Weights of a small encoder-decoder audio transcriber: encoder arch transformer.
Rows from block 3 of the audio encoder of a small encoder-decoder audio transcriber, named by matrix and row number. Rows with one number within an expert belong to one neuron, the router's apart. Each number is 128 + 32 x the weight over its row's rms, rounded and kept within 0 to 255. All counts start at 0. Numbers have three digits each.
Before each expert's rows are labels from the 100 clips, of 14976, where the router gives the expert most weight on average: "peak on" is the class under the peak. Only what is clearly more common there than usual is listed. The data: telephone keypad tones over noise or synthetic speech.
# router: router (encoder.blocks.3.mlp.router.weight, 8x256), inputs 128-191
# gate: expert gate (encoder.blocks.3.mlp.gate, 8x64x256), inputs 128-191
# up: expert up (encoder.blocks.3.mlp.up, 8x64x256), inputs 128-191
# down: expert down (encoder.blocks.3.mlp.down, 8x256x64, transposed), outputs 128-191

# expert 4
peak on: key "#"
router.4:194128132197161134140176178104110124155135116148033112105095179123157146143137144129131106117120113137058128117126181164186078098197140159124126063122114105130161094204111084112141092143098114
gate.8:173127135123185154157132144128120153122133112119144083101096159183187154078112093127080123160091079047150114119105125094145115095166130125162056157049122142149131191137137157126149102105106111
up.8:128157121157081098094128145098130063161141108164101129142121121109118120177126144119156114084094161188061159134129142212134113155119137152110193054147131135116117041138140046141113137148129132
down.8:155102146068194139125088093118146195085143151069149105146134151150170122141119131092131195124168083121130124122096077053092157129165084113133081130152123129136109191056128187189143143138125174
gate.9:120112173120138141123119118129187115127141148076196138128194121152077167160114136140146181157155198154218141089155129114118186092090163160131154183139085152138138131114112164096091125153161094
up.9:090120089077106091117096098144107127104101106179135124158085141107168096085113120117099110109093098114107118159111082113093099183098081082116104116094181125103084152091174146187150166082117184
down.9:113109092132102132133121114147089139139128126134208190056158130136052129110118155147202124107103151154143124086154150112128226160135080126181168118175056087116143154086099174156155136138171111
gate.10:148092176070138111102094091121167160052123144082156125148175110105130082127126149151135201157136092113144156138093071087099148166100133095113129174152189154103121131053158116106076145116085196
up.10:120132056141075092174091102130096127158066151198132091140102111149124172141146138109118050104129146116097054173152101070134076156129038112163162103115149115098076151115077156204171118130202096
down.10:092154065188140135165115168120066101182122068177086106114079098120167129172117081120068092166107144123113107160145160168165082107132157132071129105087102080196171130235123103130177104105054087
gate.11:108145151130060067101147125119144138160098168123110145165096126078091155161180150157138049210165202126143135107184139142150092155135130113116186113163116132051123110145097105130137094174133160
up.11:157141176174188152109160187173120141146183082115066135089094178121170086105127130131120117128110115132089191115093157156133091122166159171129139073114125095176148074180160094098144102114048111
down.11:113124108119118094144124091131108203115083165101146191156106121073067169137143117177140098152171170136158078126169151121098132130152125077162189155177073117064146142106090165120136099169200158
gate.12:166047163132110127128104136105130157129080179124151139115120147126095174107140122069120108140128141127131101123151141074182143120142117174154136128121157160132101148129085110097193131176135149
up.12:113141164131122085100094110088134111150147129096153093073155157066141170131129092121105145144108150121071149080128115217186147206110164146067102125115124129096171136117150067137143173133148152
down.12:158142109094065120114176146069134079173128105206104141166119063123131114135158110153124116137125183098139180091122115142081170086144131149154130186096130134117157094102151147128073178129163161
gate.13:084095156073127104113088104168177157075116128112138110169138096121120112137123104107118176146120130142143163154088092105114162149118112100108109173147203130109079149061173143120093111066113180
up.13:126128154187147149114188180165120128101174099132047105128119111142158126142154111098110166132097130164082157167056163189147114096178144129069085106126141120175146119163147083140113117088086145
down.13:160113197069087111128148141138157131052140156064174121180162085159111148169113162075145099110158124132126140146157100105105134135071106117146094143167156177091131137018159155136106157171121203
gate.14:120063059094066163172108124130115114186145106146093177105209099125172156153150133148098094097153123153147149076127096150092137129064143075125145144139140084119130164070084143080078149114170130
up.14:077108135139169118105125095115113157165127172178102119197121143080146113141150090114135159166128084129108087144130153064140100167157125109143098113134125157154113160131068104133149156114136143
down.14:095085162115108140140116114134134138076149145112131150146147127143105133069048149107122125061148144143108161157140097092118135088144077133113132105114131099172121125078138154153157097167096171

# expert 1
peak on: key "1"; key "4"
router.1:125091132092154151133049108148144131081163102107097141094167113126079109093098121112111166093110112116087137136092104124106163105170147124079128159157117139179132180070126150109089079100123147
gate.8:163138070116078095189087069137118124158161141130100062138097177155112146144108072102114141100102157127143115168088132110108082112145143174113138164130115154117098136124162156123133125144178076
up.8:138125105137138147180128095172125111167169164138115132181120153167112177191108090116107134117145166153137127187109111107093112115121154174109150090095079142129086103156139181136113119117192055
down.8:096144111124119132090175157194123095135165082140117164173118162154095137132117125116121094101080132146112125092127153106150149123129178132104171169134055124165128154143140038032129064177112093
gate.9:140146138156105087149147123140134132126093172175104137224084135160188190158142139126130107165139119163111123183132135119124075160097070134143080066132141155131138051177128126205171157153134152
up.9:118139098179130171107156100090104111174138156172127073135166128114166125130094118116145071113152103116116059098147139127150125128160053098148143089140149129144133134197065153176142166132203091
down.9:150123126081138136093126172151175108144144147091108159100123105114085095079152109163145137143144142151085118139151130173138159104101161142032163230066097116112162163098148126053106101128165115
gate.10:144145148178151122168148116125185159121141173116160119197114132121154157194100086082111110151155131121067131131144154130166086164140127111086081069131162115150109113155120118121145144108100140
up.10:154083187074154102097097142150210130101142131068122174107120114095116093154191114166094213183135150105147165113079111117080120136133181109083102150113113132131129143114202108078070080097072180
down.10:136098138186137089166144083143095126110096118166179106145112153105133154159080131098142128099137148144160125126161113109157128170126088108203116051147175145103131093186092131208123177147133155
gate.11:120112147174140123140153122164183173144121177148128102170122157118169171181118115120108094120132146127086129169124135126167076173112093136122094056123140103115092085180127148147168145112142119
up.11:128174075157096144138173101100064113158116140168142101122132166146148130139102138105150063119153089095127077093139161158173122137092071136139128115095144109132128092220080144181145161125169070
down.11:126178142096129129077164193153127123139143138081110151084104088123086126083168130157134085155121099113104123118107128202089116087155172157057129197097083097153137118078135094072095082160130113
gate.12:152102122079190159087084112086126149104170077092139114098155110128098103103093090159091175132135097103134095106130129104117138092177128086109089162072072118182129206080134169119108097083130133
up.12:087203101155062082134182136143113096185093169150140127125079129105137122143183161137160095164160199154126112128130152156099139179095133165142180117163134088103095052170108067147141145177132101
down.12:193102168095110112152107108133149125130162093144204049108117130131205089130117135135129175142110079136105118138052056082117100164123079171131089097107189174126112175097145138184099176113063118
gate.13:150154134165100093170143102166137147156080166175092123180089165147196182191132141107116096154126130152132116175142133143135095174103076147138081053124156134096106081159153128177165165124132167
up.13:112167126174103119097179097075128129182119149168159106106140099125126114092118108112132065153142088114111086109149113162187113116126092113149153094126164100147090161167051132176122137143164104
down.13:115130125119108102058187181145127112131134137104083140082099129081099105088123070165116110143117124122084099165143132153140139130129172132045139163086069135130139133032136118054094083133138095
gate.14:126115169172151151178131101127165138117122162129167119193129175131171152172094070066098110171165142117083157155151099132157094121092142100089103083132170161144105121176089126108155127088098165
up.14:149137061153068115100169134117058116188125141187093120103109148114129151149171160129132078110128134136115083093158151116149137148123061186158162102139140083120117095158086107184138180199184107
down.14:106141069073174162126095152118134104117130177123074137131145101119073153127103063156080101124155135143149105163151167173096112072108107103052090191107109179162139142052143184077161110124182128

# expert 0
peak on: key "5"
router.0:089103149107069150078124121169138120097083099110137112136151102116122113158108139126142114073071131171156165105122057167098108132071151107157182147119131118088155096092129096137108182112092147
gate.8:135184079111107141178177105133088074177079112157078144180162098101130163164133153068118099055164152131073080157131100158143101123084096170074146121126166131111102101130129162142160159079128093
up.8:120115134087149099108164087094127126156128125097212192180159149076159146062151128165162146195143135144172119092157131132165157193160120129134146117098092145130121128121133125104159151181159187
down.8:134057059102106117116140134124122153138164149152128136145135143123131106154098094140161173161143124125145110163113159134119172103213148141105122178126166149106122151119070153112107139162100158
gate.9:147166161197125138113200168081134101175176102152154131110130127122152154103082093079147116074120152124088155143119174176168129101135143168061151090082143123180127109210145076089168142187087105
up.9:094064115078124116094086132132137131079099139108118124155136137134067097165152183216127169164135146115218110112119082111095122141137105109185134198139100150079163122060137139132062128107167140
down.9:102064177082091086097116119138158152092095141100147086159160122074105145169136119128114124116146140129129145152166106115130081141170118066137151179149172149059120188090162129108128152136146194
gate.10:196160110133084114161086104139167118157137099166121111127096127146110098116151102106092137138114162112095140061125115092146122120130114150079108080033159127178086188135104149180138107144125131
up.10:075118128081143115109089109121090138094128102120196127135101165104133152169123137172097088180098080089157079103159147150140086165102143068186129168143113161051155161115148119154167164130147132
down.10:154143111154161123111102107104147226110152109088115094177138103116121096109173135162119105164161090093061104103064145122156129147116123142088098139147169156121119164122110177107212166162123078
gate.11:137158120131123074149118117113136165176132163152137154132018155129133136104163110150137082180157102103085107159120163097134099155111080134109080115127137098113061159094144137174153131143124159
up.11:095145140068082127067076129158107101161131088121126123128139120116129131121134133166130078159036135168132140130132061154103081179096137095151154167092102088042080182089159132160195153112090163
down.11:179122151200203113091168112169133155152112149099157170118108141140121151132102124124088138217152110148154133160093161083048104145081134129139100070127103107115126168169112142173140126110118096
gate.12:117131177133059099152126132147117159135117119144116135131162089091069142142144124136122053035139101212086100130119078084129178159187111136126121143127127103110166173127158178102135109108124164
up.12:163109165141086089127155134156127142096123150104112123138120152101186104118076183114149142137101201087142129121170101138122125072136087097110113081186152157095162097084070113149121144161113170
down.12:105133101126191105124146195172148121141167103132110159183142150104203153173111182147131109134035144061131048109181125174157156150121174115131109149136161167123152106146161125174121125077130080
gate.13:129190139148181055170127138135192116164143139191159105128143152106182113108182099177124086150165131133087113122108134135092162191120148104116172165111175164172084081150162107085137131105134127
up.13:138114136113149118134145162125187101105127104101100146166181108161096106185135178105117134134105164135061129107158134072144110042137133167168084108100092140106146121104121115142131112118132102
down.13:150159104112085144121145111078138133113116123136142091127118104063144121147082083203138127127167125121157088113155159118171102135125174127136133111119192181137119140136156058130118112080127085
gate.14:159158150135105164111141134116116088130200081119142091083179116141116116109059098086161142064097097161073165114092145166142173072148152184089151149116119114189135134124138101097114151136114112
up.14:172169139133142126121149116126126116156202112120154135089130093105147123077088063064131116110138091127043140125120140141151129103149133134041112124091142107177088191121141125117153125127090132
down.14:163161123123124142155119107115090079143190092155182167113158080137105074103094107127173148083140091189089149107124130179098148125132176189076100137100094117191161150097160151096133138133115094

# expert 3
peak on: key "2"
router.3:109082156079148128132081113109131179078085074107140114136164170163138136122109158141155172130092057119173138110172083080123136141161132072159090151151119117115148173064170150131146140118101202
gate.8:147146128118160132117190125106116134141182130107158125107082102105144119062108099082118132116148106095099123061071145138096120092132135121079076140096123102175128138129131146133132103164085094
up.8:100120135090190166116119174133113169071144120069130153116147130153114116109149173149139185139138092109206110110121164104118137071175147097171053175150080124164162138100173177093138115152109101
down.8:122117167123134137119148113089142131099194144130118161143083119049132100047115097107136130144151108078110167111120121159099134112150156084078076140087154105213117121112167108104145121133080184
gate.9:090142086151107115136151125084133124158180123185096138073070147075158141143100104120149098073156161108085150127156123088141107158168081143132125153098155176131107138138058139114100093088104105
up.9:154049114079164116086117162154065126123111068139113112167144153175111109123136109149125141092095119143171087160150057113112114157114129077171132136161153114129158134050149102144108152167161206
down.9:115126179143088117121115118129244164112127139207087122151102124128132081073126087091116131131070100126103169140081128152095113185112125160105113151074217128163192091103167102130125189109138135
gate.10:110119115157130129081117119189152120143130150130101184098191156071073132132155145170115086106098149132183119148147109134096129187046152117155235128137109087051116068117118111090109158096141161
up.10:135160195175141074100166098203184089129155176130117165104035148097152103105170173128114107126070119060105122123139108095084113085131112071102146125096157105160106143094152117142140097100073182
down.10:123088150148074119107060105143140068149102162153140138179135106036094119139156166153136088145119131114147161126159148162135123118124149199154114135107154191111167173155113133123158156169097145
gate.11:136106168111105104214096076115116175153086112113160112102103125100169202104101069078157086111095187162156145165200094096115134176149187107112085101114139160131089159120125151120178147110099174
up.11:154110186124138151192123099108105150139154151086130064109164152091143169136092059128107117150084173152105124181130049112104131134172150071141084075161188111132099196122095127104101106102106142
down.11:091158116133163120046128126120125019099103168106191174121139112105118209113102115165190164141176144096109140149096127107129117106118100167111178123114132180114115081157116101109122117141127137
gate.12:145152136107192118113111154133118149124159161139087133170124159107157202147176123166128128086120191138186131135175101189135184137169143137113076117129151127101128146108131177108111148181143145
up.12:112134071078069073159130199136149077125116141101086134206180094108172131165140186207145108126093206103106171175111097147060168133118152142044113103189137124148135124140114125117086196117135115
down.12:064147148154088144093133163099090113079104089062158172130138118066085157095162149159126146088129089133136168148161113148128130104176192131107143103166134109159130122115122193161140169123055124
gate.13:146167110133101138140172095124149087180123113155106127073114119116115063116164156158135066089138071157138117145152132147122142140119162130142163071136172117112142126137098080133059162152125105
up.13:128115111106212111103158141136122115129104098118114162119124190160110080051133173126153102117116110065168158142111105128133147106166124183149056130097139177178191122084179175096109126144138122
down.13:143053159138143145127155174081132109110133174148100182165060134154137121086114103097140159112089101106145154103092120158143156119128130134124132049071113136193128106149147123160131110131140119
gate.14:073108117176099119113104063119103103121158119123082112085095157123063102176100165145139075115110169126221115099216161126116146124126139152105106118116091192141127139108084095163093095135144102
up.14:099144109165086177128154138085171073116133068177118116099165118171096199150149131083171120124145084175130159183116076126098104163177132131151073099116118133151102151104100144115099038099192105
down.14:111140149129098109174095194097140180201068108190113135122160150147060108129084096118126146165123153088180172131150172118068126086119209146100117143140109099108144099123112147142148177132151146